From a checkpoint of a small sound classifier.
Model: arch tc_resnet, activation relu, depths [3, 6, 3].
Training: adamw at rate 0.002, batches of 384, held-out accuracy 97%.
Data: trained on Morse code for random letters and digits, with fading, noise and interfering tones, 26041 training examples, 138.6 epochs.
Rows from block 5 of a small sound classifier, named by matrix and row number. Rows with one number belong to one channel. Each number is 50 + 15 x the weight over its row's rms, rounded and kept within 0 to 99. All counts start at 0.
After each channel's rows are labels from the 100 clips, of 14848, where the channel reaches its highest value: "lies over" is the class under the peak. Only what is clearly more common there than usual is listed. The data: Morse code for random letters and digits, with fading, noise and interfering tones. In brackets: how many of the 100.
# convs0: first width-7 conv (model.blocks.5.convs.0.weight, 192x192x7, each kernel summed), inputs 144-191
# convs1: second width-7 conv (model.blocks.5.convs.1.weight, 192x192x7, transposed, each kernel summed), outputs 144-191

convs0.52:41 45 84 53 32 40 25 49 64 45 62 57 69 55 26 21 48 51 48 73 49 32 48 63 49 49 75 33 34 68 41 38 62 62 64 50 44 54 56 68 43 54 53 43 68 55 57 39
convs1.52:60 36 34 41 46 55 36 46 20 62 52 43 53 69 33 41 45 59 48 71 52 52 35 36 53 55 37 46 59 68 52 51 74 46 58 30 53 42 48 52 23 52 74 30 57 68 27 74
lies over: gap (100)

convs0.169:68 50 36 40 48 51 57 56 64 55 57 52 52 96 49 56 52 50 50 41 50 62 38 42 55 55 31 56 60 53 67 60 40 53 60 57 79 55 57 32 56 61 50 69 60 86 36 43
convs1.169:37 39 63 39 47 55 44 25 85 14 99 57 56 42 23 56 16 38 56 49 51 48 42 48 86 55 58 45 74 62 39 28 43 45 47 50 54 43 60 51 51 63 46 51 57 60 52 52
lies over: gap (99)

convs0.57:61 40 21 58 62 68 63 33 45 71 43 44 55 62 44 50 48 60 66 24 64 33 32 45 01 54 57 55 36 68 71 50 68 51 21 01 65 60 36 64 60 54 59 45 32 53 47 52
convs1.57:49 66 59 42 57 45 62 65 46 54 35 53 67 72 45 68 19 37 44 59 48 55 69 34 40 51 29 57 25 27 48 55 68 54 60 48 39 46 60 38 52 54 51 34 46 51 87 59
lies over: gap (85)

convs0.72:58 46 70 71 41 37 63 58 54 44 50 48 41 47 70 35 49 45 28 55 67 32 35 42 60 58 53 61 55 32 60 44 49 73 59 60 28 45 18 28 69 47 38 54 22 63 51 66
convs1.72:20 37 37 59 61 37 47 46 61 18 74 61 59 70 54 48 44 23 54 44 47 63 59 64 39 53 45 24 40 40 55 86 62 74 31 46 44 69 56 58 72 49 45 52 35 71 63 28
lies over: gap (100)

convs0.136:82 52 55 36 29 05 54 49 35 51 27 38 54 41 56 43 43 43 51 59 36 18 44 48 49 74 45 58 54 54 48 75 50 45 44 48 68 47 43 32 50 39 61 56 29 45 65 46
convs1.136:36 44 49 55 62 19 55 44 41 27 60 35 49 66 43 33 37 58 35 43 42 63 77 46 44 09 52 35 58 31 38 64 47 60 48 46 53 60 51 54 53 46 54 40 38 68 52 40
lies over: gap (96)

convs0.110:62 54 69 50 46 38 53 33 46 43 35 49 50 59 48 57 27 41 29 53 34 33 52 52 47 42 32 52 37 50 42 62 35 49 34 55 68 42 56 30 52 59 38 47 53 72 55 53
convs1.110:58 44 64 70 46 56 57 35 37 51 73 44 41 46 64 47 50 44 38 61 65 53 82 51 46 59 66 27 49 60 51 69 52 46 41 62 35 51 27 63 46 23 60 32 24 43 53 50
lies over: gap (67)

convs0.120:26 48 44 57 45 45 36 50 21 39 61 40 41 52 40 26 30 38 50 44 44 45 57 62 59 63 58 69 28 29 65 42 30 41 40 58 45 22 44 22 54 40 23 54 34 54 36 55
convs1.120:34 44 50 56 57 56 53 65 54 53 43 55 69 81 36 27 48 31 53 68 50 55 57 40 36 67 14 50 52 64 25 77 67 45 65 72 31 67 36 47 42 36 58 57 29 85 73 35
lies over: gap (91)

convs0.130:67 35 52 50 49 31 64 48 44 25 45 39 52 62 38 33 33 49 49 41 45 44 61 43 53 42 28 57 43 45 46 66 32 52 48 52 37 36 51 24 42 50 40 43 42 42 45 41
convs1.130:39 54 73 73 32 65 50 48 49 31 57 45 57 46 44 66 31 71 34 58 61 43 40 50 56 37 73 45 50 41 64 56 50 47 35 42 46 50 09 36 37 27 41 20 40 54 25 33
lies over: gap (100)

convs0.32:67 36 53 46 52 38 36 33 44 42 49 61 65 38 36 52 41 41 34 39 46 36 34 54 32 31 51 50 40 57 49 33 48 61 38 52 32 59 53 47 30 32 03 59 70 58 46 37
convs1.32:49 59 43 44 48 59 56 94 47 75 36 44 55 50 40 66 48 53 60 75 34 70 40 32 40 62 54 48 45 91 59 43 75 33 65 27 44 32 41 61 46 33 45 11 74 42 29 70
lies over: gap (99)

convs0.127:40 42 23 49 45 52 43 51 50 50 54 27 39 49 50 55 49 54 44 42 29 58 63 52 49 36 34 56 47 76 57 12 45 24 47 57 65 53 54 49 48 55 64 36 42 56 55 47
convs1.127:54 54 42 59 26 88 47 19 42 75 67 37 56 53 44 49 55 45 52 44 80 49 71 27 73 24 73 61 57 36 35 35 51 20 40 43 52 26 50 39 57 60 40 36 39 22 38 58
lies over: gap (78)

convs0.142:63 40 74 44 38 36 65 48 45 45 59 47 65 56 38 36 31 52 53 48 49 50 62 41 61 40 37 66 50 51 43 65 32 46 55 70 65 52 53 28 55 44 31 55 57 44 51 62
convs1.142:37 61 48 88 51 56 39 34 64 43 80 57 52 48 45 41 21 55 27 69 56 61 17 56 59 22 50 40 47 41 68 60 47 37 40 57 53 53 28 49 59 41 57 40 65 61 61 36
lies over: gap (92)

convs0.148:30 56 23 50 39 53 42 64 38 36 60 46 48 54 37 55 70 51 39 33 57 70 45 64 71 10 53 45 60 59 47 28 50 00 62 66 40 41 35 34 48 64 85 67 47 35 51 46
convs1.148:58 70 39 76 47 76 56 11 48 42 69 61 51 26 32 39 47 28 74 37 46 45 20 67 52 50 66 38 49 47 35 22 43 51 72 68 59 60 27 44 33 57 43 63 16 61 51 58
lies over: gap (100)

convs0.101:74 46 60 44 43 17 61 41 28 34 38 42 56 39 48 49 40 51 17 62 60 38 18 49 52 62 53 62 52 55 57 64 45 64 54 54 64 47 38 42 45 35 37 47 21 31 50 51
convs1.101:63 33 41 71 67 14 63 39 39 25 49 41 51 52 64 25 36 33 36 48 39 73 45 62 24 45 54 34 45 36 40 62 39 58 51 63 49 67 49 57 70 26 60 52 36 59 41 30
lies over: gap (65)

convs0.144:32 65 64 52 60 46 31 36 56 54 38 43 46 76 53 61 37 42 41 52 44 49 54 62 59 60 64 71 36 73 38 12 39 50 44 62 22 50 53 31 58 35 25 45 51 51 50 58
convs1.144:63 11 49 65 50 62 41 31 51 42 78 50 60 97 30 43 31 51 68 46 67 63 49 59 60 46 70 32 41 64 52 49 37 53 56 50 48 65 37 42 52 62 51 66 50 82 48 51
lies over: gap (76)

convs0.146:50 70 56 46 57 61 46 39 75 54 54 53 69 27 41 39 63 48 36 63 52 47 50 61 26 50 68 71 54 56 53 39 43 48 42 14 69 56 46 56 56 26 32 41 53 42 49 54
convs1.146:58 87 30 47 42 45 41 54 45 40 26 46 63 52 49 76 31 77 37 42 33 34 18 35 71 38 50 49 31 24 78 49 68 58 60 36 35 43 54 42 55 39 49 35 74 86 54 45
lies over: gap (99)

convs0.84:47 33 63 49 36 47 26 40 38 37 43 26 46 45 28 31 56 45 49 45 41 65 71 26 35 37 43 76 42 71 54 33 27 44 46 34 53 29 55 14 40 48 08 39 48 60 52 41
convs1.84:66 56 40 57 42 65 52 53 60 46 79 72 37 40 33 49 74 58 41 43 86 55 18 53 75 44 52 82 67 61 66 31 33 31 62 39 57 57 56 38 53 44 44 56 60 44 35 53
lies over: gap (80)

convs0.176:65 54 29 56 34 48 47 35 31 51 55 52 71 66 57 81 30 48 66 39 61 72 36 51 75 36 54 67 30 53 62 71 49 61 55 63 58 70 43 47 63 62 56 29 43 23 63 65
convs1.176:34 90 40 47 63 41 53 53 50 48 31 64 68 64 59 68 60 58 59 37 33 66 54 45 43 39 43 54 50 11 58 38 42 48 59 59 50 48 55 58 71 63 46 31 74 44 68 41
lies over: gap (100)

convs0.158:68 48 58 40 53 80 46 49 59 63 34 37 44 47 42 44 27 54 19 59 61 32 56 52 61 57 46 63 68 56 51 77 26 76 40 53 53 69 54 31 34 39 35 36 86 43 59 35
convs1.158:31 37 56 50 70 23 45 31 62 24 66 58 43 49 58 53 32 50 65 31 64 53 37 61 69 16 47 47 48 24 48 72 41 87 35 61 61 36 64 42 48 43 46 43 40 52 52 17
lies over: the character "s" (43)

convs0.150:67 52 66 49 40 44 41 29 19 44 44 73 65 28 48 82 40 62 37 40 50 46 32 39 61 41 43 63 31 84 36 83 44 49 53 57 51 70 49 44 58 28 19 49 56 50 59 54
convs1.150:65 69 44 53 56 65 49 64 37 49 22 67 83 59 36 77 41 47 57 41 59 50 47 42 51 30 66 79 41 32 85 30 49 55 82 49 45 32 64 68 59 36 76 34 63 82 79 38
lies over: gap (100)

convs0.54:55 41 73 32 52 40 57 66 71 30 37 57 46 07 44 45 45 26 64 59 32 43 46 57 28 12 46 40 76 48 33 55 72 53 27 42 56 38 59 42 37 38 65 52 47 48 65 42
convs1.54:88 60 35 44 44 73 57 30 66 46 62 59 32 29 32 42 56 62 45 44 40 64 41 60 53 64 60 61 26 53 53 37 36 49 72 53 18 70 40 54 30 37 53 56 60 72 54 54
lies over: the character "e" (44)

convs0.88:45 51 33 63 40 51 55 54 39 28 49 40 54 45 30 42 54 57 30 36 63 50 38 48 53 29 35 54 47 57 52 30 52 11 45 61 47 54 36 43 25 66 79 54 55 46 36 19
convs1.88:58 58 42 77 26 82 53 32 40 87 45 36 72 51 45 32 44 44 38 32 61 40 40 50 60 42 60 54 38 48 21 52 45 41 61 53 59 45 52 32 66 63 31 38 41 36 41 46
lies over: gap (79)